config = dict(
    head_dim=48,
    parallel_block=False,
    moe_every=2,
    positions='sincos',
    label_smoothing=0.2,
    precondition_frequency=32,
    max_steps=11200,
    warmup_steps=1120,
)
Rows from block 3 of a small image classifier, named by matrix and row number. Rows with one number within an expert belong to one neuron, the router's apart. Each number is 128 + 24 x the weight over its row's rms, rounded and kept within 0 to 255. All counts start at 0. Numbers have three digits each. After the name is the row's rms in percent of the matrix's.
After each expert's rows are labels from the 100 images, of 14976, where the router gives the expert most weight on average: "responds to" is what is common among them. Only what is clearly more common there than usual is listed. The data: larger renderings of crowded toy scenes. In brackets: how many of the 100, against the usual share in percent.
# router: router (model.blocks.3.mlp.router.weight, 32x160, trained with AdamW), inputs 0-79
# up: expert up (model.blocks.3.mlp.up, 32x160x160), inputs 0-79
# down: expert down (model.blocks.3.mlp.down, 32x160x160, transposed), outputs 0-79

# expert 13
router.13 083:156160152152163148168136131131123111185081099181161107126095114102094099095134146126131096115110156163164163103120117122107097133113145143129112117096129089141141098139108100162156152139116104099125166152117115124135171120167132135144155132
up.0 097:125137089165122152121131127141140149128143130150109150149071111080158161124151114169125135148148111145111131124117122137132129152109135138147129094138099140139149096121131156101142137137091091081128109113102100142083150114123128143118144139
down.0 097:159142122165105105129106111119145088133092146153158128148162130120150096129128107126127139134143161166156136170100109125110130141154130155104170100076123145110147151090162065097103117103144108081151077150122126115100170135145075130114132113
up.1 097:107206133133153115144139121111074105133152099108123092171142172134142117132156169136166158122126085106159154111147159096127113111119155118115104166161144093134127140137118132119112116111148115111141100114076133129147090129123120156123118136
down.1 100:119161123158160095101156142127105111125077091117203116097121153105164115158112177154147141082118125147138162147102147114126110101086148133102120174162129118147097138094116111101121123115130145108122115119135078089109121131113117097129119112
up.2 093:150113133132129118161155151114141153134145125122143159167101133117165143138123071113121141153123133117164116163141115133124100111079134104145088137146146159156109136139121115096142095150148077110109132098122077124171093111123134148110159124
down.2 091:123149104148107147168117124157112125101171128156116130102122119103112124120136174092041103120080125138146116136105075148143181095148128099141160137123142131140143144116104131169091137114135138121105137204149116156109111141134165165128138198
up.3 112:151113126100151141158154101109099156108091128103131145120126121077157096094103151154122121131143072130107155089134147139103142151140146155088110127097111089120115161136102133152175100087078151141106094129144160138095153125161113160113092126
down.3 096:157123089118116138137127118110140142111152096133107110086161077132131109142114099108186126091071145159122151127147137132095090140133095116136113139168070110101099136147131141091148099173181178114075155134121144147176096128139095115132103157
up.4 104:156133109141125163128126142151128159104167133124120129121160090173160114078091133134145128158161137103133140126136125147105112107103102122170142098103157142147142130112107105125116050115135136149164111158172104114128162134147111119139117101
down.4 101:140137111116151152100107119157141152132125094136156147110119111130163135141130125116160052108125108135155133123155113121159104099127121107148104141143084149127116088157182131135160134116117114145130192118093132129119186128105127144126161167
up.5 085:144111158102113115126104117100095140134103113104141148100104122114143125131090117124114131167146150116146195117139119155122201161119079152139107170168152178127160145114134120143154135170169123099150145141112141102109109077146115137129137124
down.5 093:145127096119129098110110139155115091122130107098160160157113097166163129130135126159114107144140112164147075141135136118129089126082123112144161110166121168119114111091101103110085163069109159130115153126156162137093115129138145105115121149
up.6 089:122144120125144144136091158076150142170141145152162129074129144130118158130142105153088136143094139146123095152167134144113106176151097141156107139171188133140096104121137121099145154149096115138118110096118108119092139107088151103133172091
down.6 089:116151123119134105150149142160130100126076130166130145086086136106143157116144129091146145089161129108097129097150202128147190149117121122123166084146123094085132135155135132173109117161096121110124142144156088119148102187132123113134171170
up.7 082:076126121094149113147123101107170152120141176119155156169085154119122135168123108158112173161109118135139173141162150126162144122109125137126154077124105147123100162106136114117114149143145093116153117123117121099100152150152105135129134114
down.7 091:133115142139112140146115157125211116132156133111125147133129131142163142106110135114128164120135112140148151148062149155114133112151121106137165104113139129127126150141130158109158098102148172127091135137109131134143108149115115103163135156
up.8 104:095136142096187107152114151118120149138105118162107154158142095094127114082154144102129137122130118149116137108127104145155142110149176107162084140085175093151137158147095110106162093112091128129115072121110127154126110068173084113131089133
down.8 101:127154080137085077145112193154090121081132148131131113109150130101112124149136142099145130121113139113116142113109110111155138169158141114105161139171141137153140134174152126106139103159096135139151139181132165134139120152109133123118152186
responds to: count: two (75 vs 19.9)

# expert 0
router.0 129:114110143124092117170169105107122112102114114138168103142180127131151113143117153152118146156133116140108118129120173164111119118138152144165097157103140124142105137125137142129114094111164076096156122148167131118092075148112143114150104142
up.0 095:144146105085086131121108117135116112155146168084155113156152104150131126120097155136148151141119137124110120094123121113153185161111137126140122102148133128167093132117148137104115082157127135141126122107064126143146175125121119129134161093
down.0 099:166131122085116150120149110113197134092112143131111118131142124125163143096142174127116125128161114097133082129139160126164125149140093114107135126089108144143160167143145096141134117116174137119114159132101138114134132182112128130116150135
up.1 091:096104117138094154131163095133113167137128134131154100081156099154150128148145072130139076098158125108153132170118123103156127138149137139109108118192099136152153076169154133134110109150114095112079169147130091140116122114112101120104107104
down.1 096:151156119126097103089096147163129061139099112117101146096170114152138177118164120117158153121145154105122135153130130095178127131152131142130093120121135148125115130104158154132116094163176120145129137069111160108112156140146098127143138150
up.2 094:147081095162151137134092157117132152115144150166164136142148150162113101102104165128158165141119130087126121083085108102151153093146111131150087142129139122138119143104118137144149149112134181162077112137173136137157161119139098125157144097
down.2 098:133146111118083100131111125162130085130164122160132121153158153086147120089118126123141118118094100157140084121108110139125093124120086188099150139116116155168133121115086143127155138119103111108157142142126197122135118109102115123112083125
up.3 095:093166117177103142111178121096113140091157160116154131149112097131141171116145060113126120128131102126109137154107127101146099139137138099116146125110106116139137154136158073149128105160134115134128121117123124143140126119144090116118131122
down.3 100:127156124122133164093153103126110121111110140174106139135130148135083129110121150151122180084101105124140150130136107094158110103133067124134146119155100164140119127113160146109099154156163115170131132103130125123123153118112159150142109115
up.4 088:121136094138124083157160140117131156121066087137093151143144146133159111138132125140163131147109150113139120082122097174086118110167090184148136144114117155107165152145117075144124107094115102105108138116125161121156127160113138161136083130
down.4 089:121128091128142123151166114083171150117132131136114108077103130141117080117137127143118159121136110109095093113144209123141114164140120068128093099137155077130108150122119190121143110126113117163146108145143155150107117138160099117086181141
up.5 111:135117139101113192125157133117051161093125118130140148129100120109109141140139151131109128093136096104108110130157121134097104122172106116159128155116133082139123118110149081133168099114099129132174122132110145125141092126125134117103101137
down.5 102:125142138133129127177082138132130112130145117079150070137136109140121122118099103140119139129086130105165175141109120126139125100138152138098101150164089153084127154134147091148132101124130142088139164128127145143153153099179127107097131142
up.6 102:097135092147143124094093100143116175128150132124168120097136150136147112101111118157129154150150125144155119168119134096127156122123157124066149109102146165139148103128143138143120136125105096103082122143121146122107128144139138147117154157
down.6 102:088136152113115133124119153148121138101151168123149127148132124107124191172138099173131134134107155159090128131099174126093122148114164093144101110153116155120144124134112140129152125122116096084103159112108124120127098121141145123153157087
up.7 105:131126113152149127143153141108168140104177126145120112144154137139163136127139113133109109156158087090135155126144135093122163125126119139142176067127146117143113082128139147136136160154123113113131122160130127140157139150134185118140099124
down.7 105:121146129077134161092119144143140154127109135126153125097165145091113119131135109104124124135132146143109118112123148141095149126152146083144075149153146108134065118166159099119104126159149111092126123125134129162105101132089117130161082065
up.8 090:114117164077128129129137141075138106147143120104141117138110131165100125143094155103121123082122153096112130144148179109141186167088111146146134128129108133158143130125121145054128152143120133114118130125088158136142138099127142157140168130
down.8 109:146119108159167162099137139163102136124127132093163105164119121123160144117099116083154094134105146099101148129116142128091194077114104155192096109160091086127149122134141088149102095151107148133104151112095100144153191132144118132143163099
responds to: light from behind the scene (75 vs 25.4); count: six (46 vs 20.1); flower (30 vs 12.8)

# expert 14
router.14 072:143150123158149123167124145165139143089109122136113104094139128137102113087125094179124089190142110126125100117086107123129103147134138138131145149113095105114122127109135112171137170119120093138122163096125091170149133087133111131146167111
up.0 108:115124149149108116111086103124099097078094124128123150128124115127118129148179087100112083089129140175140131109123117133163136138085154176121092134117117171116139133136166122137161127118139132139163149129136128082152165167094116125171125110
down.0 113:118127136118102111121134172171116128100099071133108108112108146130154189147144162146083124118101137120110115138134110169152129156098108135100139180122139133133102158098098138109143108128116127088113108097127154113153149096121108137078133095
up.1 096:100097127141127096137143141123109134173130105106157127152128136115108142149141101129146070126147147115155100102168117098132117148162089133128107096143150148119133144133130169110117198149155173131139152109104093100135122139117148115086156123
down.1 090:123130112096080107134094107145181120142089134180179115125134120104143119131111116115133118115156081132104145117116162134113139096149154146113143106142165142116136143160175111123087146176131129130127142116103166161164112119140168111131086122
up.2 118:181122094158159124152102150130137120069144162128157096136104127109157131144103078131121110156106122093144131091120086135095133099158118149118173164130157143148118152104133164161108096150113168137143092112121149168138152115150168142115127104
down.2 110:127155142139100142116177121117176113117127127139149118128119084140125111167118141129128141111152085157152118177110173114129130184166136151165114122135167111120145145142181082153154102108133103115099144105147137167172087134152126171159118172
up.3 089:121127156131079126139116132122104109145126112156111166088108129161137109146137058153163155115114176107119154153180141126110154151140141142137108083150171117151120143133127094112104134151125111126137192170105122130103129126106136067117116114
down.3 093:127141055145139107168101122129164088141135173117126134130117098176155095123117155106109171108118098123102072134128092133106125090130118120135106122110146088123083133124114118135131168143150153179157125169138116136141109139173089131111149166
up.4 114:135159142117126101110131139121099116157086133125117085154119143149107111155161146138108107133112083139107151101138138136149139118183150119118162165172113093133165139198128125083128146122151135104143129142138147123068133131121132081160163121
down.4 108:117096161136135113118098137129079170100143094135138125083104142114117101170114130163154109154138122113147136159151130141154103140131115086116149143137158099129115182132134136118128125151129117159138107173153121128147094155151089130107082092
up.5 129:165182078092065143126115137089136105121127061145096112151143134163142133144147091141125145103138115077093082119099164103123123147140139134149159118109145130119131088112117134135120147109115105130120156138146139146127111118097100132128111130
down.5 120:135116111125138145116164153109140115087181077106141121130208136121121145139151154122090153089136101137116134107146104136114114138108159110087085100143120127111106144116147127126114152121162127165135144134113100128110156146138061117129124131
up.6 081:165143086121112130147134126110130159119130189151121153109128170126110130125113146076142094152145135127079127095113155173079171161103124156121083116109165158093107102083085150127110126120111120134128117107112140155144158112101124105130099106
down.6 083:130148138136121122136125143131130124091141102108174112103077124127132133090146116126131151118165168106130126177133157117145117165132103138130174132116116184121164124123130149145104193154147165142136182143148093096121099167117125140135097113
up.7 116:113114126138136168159121083158109111106077109134105127142120130129141118148136097148129111134145176118137136122103110137133155121158149126136148116145101123181112123132120144156074128114179123085133171122124106153043160110113159130113105131
down.7 111:095143138096160144169084154106118119130129104156146148093155124145134119146105089094142094128158094181127084123122148144156141175136137144134112125105122051099135118118109134140097124115122136121115134111096125124096127118173134086112132128
up.8 087:130123128110102119123119110128144117105107134073141158125113152142146121133147115118181129127114136150117067118114145140130133119156097124091091133116099082110118155094171173163080121163172128102155133154145118148123121105113113099127128124
down.8 087:160129176112148150160178083124126126105120093092094101147097137145112157103125066151088140117078140160110133154112124149111138135141125142108127094147101161154149126165157149125100117157116149137104154123119142115148106160170125125142146116
responds to: count: two (70 vs 19.9)

# expert 17
router.17 114:143142153118143152114090118159130142142088102174124141057132142161126124145141159089161136114135154119148155138138115130083106111148125108142183166117104137111125070142121112121105169119139105113101095119131115122154102125114154115118117153
up.0 088:185120090129121112147120102094132166140168143137123100159151086120106125111121138112126140124135162131142113109079125132105133134123127129146164100112119164102141125155134146144100108099112084097114176094116136088139156077172141194145085106
down.0 093:116152128096172158139106114109106127094145091152103128153108092135113120139191108112161099107106140153130131143134066134129157121114126135104118121032108174097132124133110110143120119110110100124076153091121160136156143142138150134109173106
up.1 114:122157144160113123125133130091151131125091126129140144139146109145143145115073173100116086117144166153169125102133099151129140107143162122088150073156202174164123144131119128141117129139132144189134143085120142109110067133105112111139094117
down.1 109:150118130110095116139107132150107140166118124130125147104106111108162139130157081102147092118188101104094128073127124136136146154124166131146139126167154093109066096133081152124140183139127142171153171103111115142119157141148093162132126108
up.2 106:111204154102145095187101136074120127125111133128145148127128114126135135139127124118103110118170170091140130109105146118132134133135094129144103127105150133152101170088112146146143090121176091142121117108115167135127133174112136135090120139
down.2 105:126180130093147154098106113134123136140093100085129169136147107131099124091120125127125111135136166165142140106123113111132106112145122129132175134147160132131101149118119107123075153177131149155148147101079100094110113083121124136130126077
up.3 104:098134147090131123051127120145119160131111144133150159148109135126120113202159091130102155108128104140128129102129134114107132176124118117109160116141107132121159103125098145107112155124067147164146139146153141100118103192127126100110165106
down.3 100:173157176143133110108133130144121133134169130139131136174141172126136117098097125131152194135095158092060159156129120142144106146115105140125107145160113187118124134177138156135141160113145110143123161116160127120130132125119114120139099147
up.4 102:177126095106133132129125124109127128097113099136175168137084143123107089089145103124139115159094166146119159121128156094142141159099137098091096169153131130099138108119152121109086109156145139116119104128091130118135137110149094123143128144
down.4 103:149150110167153148147139141146113155086114113125120138173113134116095142128097124133146103116100108185089112122140112182183087126107156137202109151117133138158096122119090103165143130144124133147121124125130155134134112142125131081150121118
up.5 096:130111139170156110170139139093126114092137131171082156114114138143132055143130110123114185124134132152127103113134120159164123135150128090099138127137140164150112111108121155127172126132136164112136151134125140136125155171140127098135120163
down.5 102:119124146178152126130125094123145132106142116075136164127142127108084126135110137143124150129114136138162184063130126152117124128102140145118114156104140094119107125143169098102103120123127126124127084153089149141121152152116129162138152153
up.6 114:139119122106149120095156151107131132098143131116124157154137161159162095135154132142121098130112123098108139135133109108123132113135145087096154136127086147112160100116172176144160086082163139110117159166089105101170107118145129112164098124
down.6 109:076101109138156098130097151133097120166139114106092135130136130131125124139151128155128134180170116094150134126128155100134139171121149155178117071128121066122149168124169117139124139107142145124105127148129108141097183127113136104108134155
up.7 105:106117119089095122111149151106107149128093107153136145127118062090182087146137126153090087118115105080105147146125113161121168134119130130140134126131113169114109143154137157100098148094159121120127134097157099162117083143122141087163151144
down.7 098:145122143184124111103154124071138104132153159141163108099110115120111132121118144146097153127110119126135117098144123089186109148091099085155182115132125134105116078155133164144129159115166117122104146126125134121141138110183118090148085137
up.8 116:081155138154127130144119133137121106130133083163175107072162087114168128086101151128128141168129151081167125119104162122136134141083136144169139118098086117127111152116113115113138123109113123148191128109118142145095125116123129106138133099
down.8 107:128122151115114099137124142159106134112130155091135089114162129104111118117106091162137115147120096121138133120131126143127111104144166103123107125135177109124131129124113132147146143110137110124151131087177120145163136127074100158096115118
responds to: light from behind the scene (67 vs 25.4); count: six (55 vs 20.1); ladder (38 vs 12.4); hammer (30 vs 12.6)

# expert 5
router.5 082:163169129107122109130147144154120122135117134174105151127112119114077152082100098144102092163120142144097142117130097087118106138109073139102129111114124109145110104152147110175149121141109119113103162145119125115108118115124122130123132151
up.0 097:141120111149175116109141146107116149077117131087120149096145140101164156158107093110140132101118135095054126122126094123080100117080132144137095113133126160119117086115153153143107151151135112149108167162162135125141100135160132121151089167
down.0 095:091098137127122145110138111160072119160138113142169085154163105131118128123117130151146093123128122109106135162127180109127096115139114137140111151164110117105134134118119102129131132088117113131138106127067134137094110140173155100112149091
up.1 105:122182124109128135172162113133101096106115162095095160129105126123137134115153162119090110139109145123092164098132179169101128142119095149101094137159133154155156140136105136126089119158112145127091101136119150110118149070098130136123174126
down.1 102:180106150110153127120092133131132134123136067124138119139159117125193116113093068115136156138160131088164105153139106120117180150146157105143092114155118094092121157151107117153137122095146120128122161099109111137163098127075103120122149137
up.2 093:114104088115127109115111131121061081149140130101126141136112096113087131163138142145136125139122150088146143116118125130075114083114192150152100109135142091160112076111136123143117091122160104095161128115159109112105131106124178099072128135
down.2 085:148094142148116109102147110117150149084146150158146127111072130127107108124139095152122159144146103110116072139132132135140159133106148145187145142146098160121166083132128125105159119110107170140156159130127111116142119145140177133167182107
up.3 095:138127112051129117117137106135152145142133151120099124095099091123144118125074138118127178116120137227158141120158134139104131122084156121066138080110095138115162147144172124144116131118099146089134083115112121133130110138123115070151128144
down.3 099:084144178118092104116121132095126091138106100131133183141112158158153129170142112133126109139119143153114117140112141101106148130141154124095092105099139086163116198086124144157100133117138132108123147116134151113133121127079119129088123141
up.4 122:172195082166148132114126150114104163170133101160106117141123102126109134108113074125148138111141108161126124094137115121107159105121162110145135113149136120130129144151141125127128106141063132132132111145121143147113138125081105083121140097
down.4 119:161110108122162187113125127144107125150186150098136134166094097107118109143126153127145120107134167115132144114157114105136145118122096130117131129148126152130127118116100145135140177150119156113083133179062165152083119138125116136126130099
up.5 101:130113119165125149090142143066140143125130146138150139122143099117166139066133111170193105142149193161084096107129099135148141125135128102091137155107123147109102128107136138119098165118133155129110096110176134089085112134116100113101167144
down.5 096:149086111098164126116101119126188172102158114139125089120136113101126138105112138130107103131111136119113135092142121120132125105159133127098132102119148150191111100117127120096114130108103120089072141103187132141164127136110120111110149155
up.6 088:131124091129147119109136134158136181124131172172109103145110130138116116103148098148125155120123109109125103107146110121192164138077108132102147141156089146121097137110176107125119095067112146151109126089128133125118145159074150109110135086
down.6 097:119164125114120148157135100129152139114110139135117084140149133133140077115121097097129145141161166095119124079105094107106131135103102176147177127147160183184142082089083125145096124122128106149123113120140101125105123149091103121126122127
up.7 098:124093097110106127126139123136149148119117142147135107089137145050139153157130146140156135147157163151133116131106085130101099138091112141138137167139123125127158151098123117121098128106152218120148109143185157120121124122135143119118132114
down.7 100:096080136078140151129131117115126095126137123107123128097111126144107132090200107131138151169154131149093148133141151131092127123155111163133158119115081120118088109128131120118067128158128111124130099096141120117128100127115150098121131153
up.8 100:143122200099141113109128099168102142102100163179108125125122152132069145123148141121127111140113135123164080157142120118124138117128095073117089088141103113137134120146119126138095168126126145123131169118128136084146129093110141122138114151
down.8 098:173127129130139081103154171152132153113125119100124110136134150137104145139147138123136095110135122095155115158111096116142109107132093119126168111119143141150173169099143193127097112121110120111076113084153130147096117127162183119114057159
responds to: count: two (56 vs 19.9)

# expert 12
router.12 076:157131140173150125144114122157121122149113092133159086082114135124110122118153132131113106136153160120120108134101095138114109124099122153107176131103129105105102109095130139188159142111115122131109179134146133150139136158117121146104171136
up.0 098:184144130190119099117146156130120113090133150124147142123118135148093179172171129104110160122134135134114115141152088115130104129097107114145166103102086092152107126088196159095113145098119174108145120126141120110101139115121109120116112159
down.0 098:155094099108157168145142108109099124120165136084135149116122103133115116140138116107150133127104121140108094142150164141113128091076122146117149089130090147107145133148187194158115162162114127144100149121094123153076121114077128138096105099
up.1 111:155144121110138112106137108129150116118116128140155148101139113142117134133151164160137092135184088101139133123126103134130137171088111116119127113147127150148134103098129148152132086119074164174091119134116136151172141091133123119168080146
down.1 109:147130156168158156127148150122105133118158131103117129149149095100097195087136096108145059115093120127150143165192165117156133114131136141130153154155125106147106140123122131104156125103151169134149155076155120107106146126132112121083148108
up.2 106:172113144118142134106112177133124085102136102124137145106126132085065145088150162121119182115133151152124129155149154148153143105144102080101172116129140108153114128136137111131132117151126122114134124089082152106157118129140128114125149109
down.2 100:105132136096112154171127120178133111136157144105139115112122155138110135125148118137145105149124136120115132189124157124103109135105103102105160105160142122153128138120136132095109150105144073131115095146123150159118141144116100141143078098
up.3 108:106122162132076131099142119129158138129136117121120153147099115130095116147152164174089118136108146086130122100092112155131166106154155122100143124136105092119119145150081086114131077136141129114160112125111184139101131129161139126141132162
down.3 111:171114165100177100123120132142120127172131125095146128139133168091142132106128141145181136144159118171137142140123151109154149179117093152124136121109118128141148129131090156094113115108083092146160141138138148102114141113119099129090140097
up.4 094:127138141135095112114122215118130143145105126115111123085111124143151125117134110136104180148098110144127132116077141131143109124100151140104163109157114126141153156174136123147169131147089162121153087135122123150113115115176153130103123140
down.4 096:136134110088151131107124117133074094134160099135159080156088095149202131140128127141165139174111116107125100128121133135170103135153136136153139140135130131105121126124108125111123142115154116099143130131111167150171105119097109104136146112
up.5 087:091118163133162117113116148117130130094103116133140129157107124158073127129136156186128138135097150138076123125155167149111133129113131132172139145149151110143120146100124122135093155134137128115141151141177142163124096161122106146131150151
down.5 088:118148118167126169145128154109116082144125160157141168101136140131167134128084117168149116147103103109120119096146102147123127155142133130129154119116162165116129121122117161165115170128100146134078093115077126143125137135144141064136103166
up.6 101:117115095110142087098087136141110123139171132084146113153111130104098102080145099054112130109125134124124129122131135166138070145120097118141186183110122127118148148084098128136139155121101088124136133142131156159124164116172100113124161135
down.6 103:134135115118124164079109131145090104102103151104119125135094137143147119122118150121168151112183092116099139108123148152125114130127111074167155132105147135131159115119125152103120102110113174157140139124101147155132137156130094140130111067
up.7 103:154140120088166139144176141162117143150120135156069158148157138086109136122179094096144101148097147137146142149119128109107145151103128045151129149112163117107102113152105148167092151122102110145096131148114142118169133151134136108123090146
down.7 101:142119157142109126130123111088107095171115117159161096114101140159103120080138121110093119121172085123089136125110143114121113137089147112110150117144176090096159152093109110134143118161165104172136134149081117109137089161124109139123098135
up.8 101:146090146116152095135151120140127046159120108160079138094137131095130144123150170154090132131125127204158111124122132148110166147114107112158148114111075106157090100158113130122113151080108125117129143129102129129133145142155118161096078105
down.8 101:160148101132105112126155112088128115107106126082121121150130114157163118125121182064161110153142136132099071153103095085104137154107121152143102106145147122070122120142104117124099155116117082171164147124096114096134155115145090144148118086
responds to: count: two (76 vs 19.9)

# expert 31
router.31 084:136149159140144121124144182170109132127110153148127144103112111125121110136111083163138100116116157154080109113104133156085093123159131168154142137094088127138122142138176145172095122182146152099160173110125100119175176168096132127102110150
up.0 095:084128111124157141089146164176132122137091153116102122137129095087116064122113113112131143138136142130109093135142121125160138089153140114143141108085086179089122105125151167166144135113087101115134163143172173135136107110150136124150086106
down.0 093:092097158141077120156117155131119173133145116121155142123108113142113103102055098092130129160159134127127133112076173104108128123120101092128117146128094111133109097126138100124120158094120154117119064112117121157135110126154096109110121109
up.1 084:131105141106187167105112118133132141186161138137107119103148105133141119086077167100116188123116136167118108134139143098111098131108136124122122131129091142139114106108144101158147144134123152133111167153127104128108124136148157131149146103
down.1 090:116115104116141132075101108146147131136140102141083139147115141130078122088102169136125156149141125134110104156153143076119146101120118146158110133136109125123121140127059129162153125098168157143126078098136135114136117139110145130139099117
up.2 083:085073166118134124082150095139128104124116148127129131130131124106146133179133122120138110096139165097149086140146130118142155123107111120167175106141123102158145164153146128138126150118174095122114177152133155108094120157130125101126130070
down.2 081:098131171171096144119131107142121104119108115106139114150134141174127104137115110139161104130112122101102110092105102139157144117145100087119152120116116133135109130097085149119128123118097135157146117138129174117118130104140150156121084082
up.3 111:124128150141113123166088129149156105127125150122129142140169110159134123157104127145121107135179136098091121083136144149095155153097134105132133129122133145121100115129143183156126134136106112136108116101114152135124139172143135105138092129
down.3 114:176123127088156123127123118101117157092133133118107105123116135128119145133132118139146131124143115110113139102152123106131157163131159122139159147154135110121138120151107081113147126141126133154146136171127160143161183115148100111154165139
up.4 094:079110115143125126134124127109140118129099151145132148114087136120133097165145101120109179106164168130080121106107179105132105132141133151122124140130192076153128122107090126139154145129093144137106131157080112125130140139134134083109099093
down.4 098:138138138148127125137158174142096147133091086127127169108148123112111088142159098154105117162146095148160095164087133170156145151173137141118158130148121133142141142140103140155146167120105155128132133127100101147129107139140122120089163097
up.5 108:124158156135130121114120132070132147143091115144089101151091084138144150113090115120139135140126096127098118082148144113106162138115141139117115121095111144117108151136100146118165120149126115125136117095104126169125108136099092125168104150
down.5 113:141126126110121113132106146139153111118141157110096109156121106110134124139138138101112076115160159117140135093141119195175127095140100119110068088127126126141144081089158130159129128056157111138086148143129109109117114115137169132135110162
up.6 097:107152111119111134077078130107137138134086123101103132085126131119131097140128125148101147115126161124159119099134107122109085140114166148129147161159113147105177096098149129155159127140101154146152154124100167104118181119108160162101155122
down.6 088:093136096168130120187104116093128150159109146169156096132103119129145123115130125109130124136155104128088114126151083141150106179116125128095134113100121142069146144126094135137113131124133101130140118125094121093112137108187106114115159074
up.7 096:142092164182111112094080111095170137138142134131148127100121141121139150129115155127135099147094127072097170152151154126156122148140170154113110161167117124111140141131172105152155149106098130096154134144122130132169138140108117183122098126
down.7 104:129142116128133154118192148149155157155140105129138114130125180151137139161156149117114091111103097144119145125139081121151157098103110126087133125127180081079136178190144108132163098127110126115144179112098139113124122142123181144138169132
up.8 118:157127126142091152100104144124111128119088129125106150095122141123135087122150099088117152129141145149108109181110140134158129126136120140164103150121122151151118129158134144099132150129124120151132122114108146170154139168130151092120107099
down.8 107:174119114154153127103138104116128150154153137121141134097110096085140125132156120125143115097114131070163104160129117119092107141114128140145098129108159126124166120065117150136136156112125146154180135124139154118145135161148089105176128138
responds to: count: two (71 vs 19.9)

# expert 8
router.8 078:168146137153143095143146175172095083134116130157104091127110145140105140115118081117120122111145142128124183072138129108131107138128092126137128095070110140105138120150132120117107087149163139124116155111109126160135149124178156139134133161
up.0 083:138099128098136144104116136121136107125123186122121130108120153061147143130157108127115134139109130108112126178134178145142148154117115132162161115145110131164103126115125123137142166153109108134133105102135136122136108129138117125132135156
down.0 087:144118108121146086169140194144132113148142127170152110100149096137107157095127107146138139116129154102149137130153140120116152129124114130145126123107115089109115194114124118121130124140113132111148126160093135173155135146100160137143177142
up.1 104:130134136155131106114145125140160075096127094112130110102141163130139130123160108135120123140151102111128115185151124121150108117156093130140124123130127074127173118121110135124131117113131142141130124135138168121139158110105096104114141087
down.1 106:119156157135175104190157143152124119079171105116140145112128126093127104125102137135134152172093106140115135133097142094106144143117111105144101093135123137061146154149107127096115136107067132172173109107143112120128151147161094111137108141
up.2 102:131133134114102121097154086101137131116118104146158100114182105153139131137110094122106134107126164090135106060121125134133114078164125138157152132110124158131113123105107103170100146122116138153125074116120110110113068152131168155130185085
down.2 098:079114144115138130086117136149133178163126169136119132070166076130104146082140118142095103111139113133108124136142146167154124137134109129121134152108135116119173153101157112137146156073138094118135109131160131136134140112105118120160127133
up.3 096:132108149164125118154101152123117128162115092129090148139107101094104135122177090140143110125137089140099102119122113132129124125183174139135172098138122126133089150177137131099104132111100104121162079165147123121109165120126172102127124092
down.3 103:147147094136145109179102134111107115144129121136105119125135120127147123142135142093159143114139115161109146121075108154127125137114130110151124133097132079150125095110115151117123111104121184167154108148071101092130170152124139109119107109
up.4 117:082134125130139171183107129126113143125092117155117138114145113129163126102119108130113084141125090118163162130127108144131073111110134121119128082179096134116132134168118125153140075152163108136130156094097139126100172091139133154114083105
down.4 112:099110139147110128110163129078140080148111152075112158120180152124144126151139139138176133136108171151102083118111136131123122122121127106129139118129172141155115137112131153176106080129124131183129112135105126139115131087134106116163131104
up.5 107:151111135163133150171102133133122093124167091120144124121133102128093144116124140128116164151157108128125132089123114073150179120136136111094091153103155177124129176158159096144127165132108112156160104120120095141134134111146119124124108119
down.5 104:129113133110098144089148108122096174129115140144092147127114141150129095110162155131135146148125076145107136183107116134097115189130123143136140043145114126127155119169144180145131112132125088121151138139117114138124142118136128137107134172
up.6 096:123153122166108101155109111162128110154121110145098101103135073114129117093196149149103129110132103164153130118143147107155149129110159118107105150152131156117167107096138160123137087095156131174100072130116144127138141098109169083145086141
down.6 096:133149124105112180100132157096090110128112129092134164165142107088089132146142153121133174139131095170102160108141121109136164148165110149152125127170128168142136190154156122111152114141167088132129136122146174100116153115162136076123101119
up.7 087:117174103145102119157126119166119218116116112143090118177142139151108117141145109150122137104124126166139148105163112166094171157142134123132142088143171097096095094185160116131156161127129109144159125144145134067154147135110154149092139101
down.7 086:145159154109086110088094166165131118149117116130159127111149155098110145131133102109113123131178139140154135126142145095115121108117138107117153110142082107144139136111140155121186138124160113120115118115121120129143106135112161109124100140
up.8 097:112158111116153127118131124145136141124162099142135124154106114116112151078141115073109161134137084120118145141152150098153141115159126134135069127142138077090118102182126119073109150129136155103140130130095073111076180124109100131142140125
down.8 109:146123052137162107134105151130102125188162161155129140122150135126139121133126126108110082140119105133126159131147112123122147108112154087118112146123102130179099120141151136143104096129120109129152116130055132120135140111169097116147135162
responds to: count: two (78 vs 19.9); light from behind the camera (51 vs 24.9)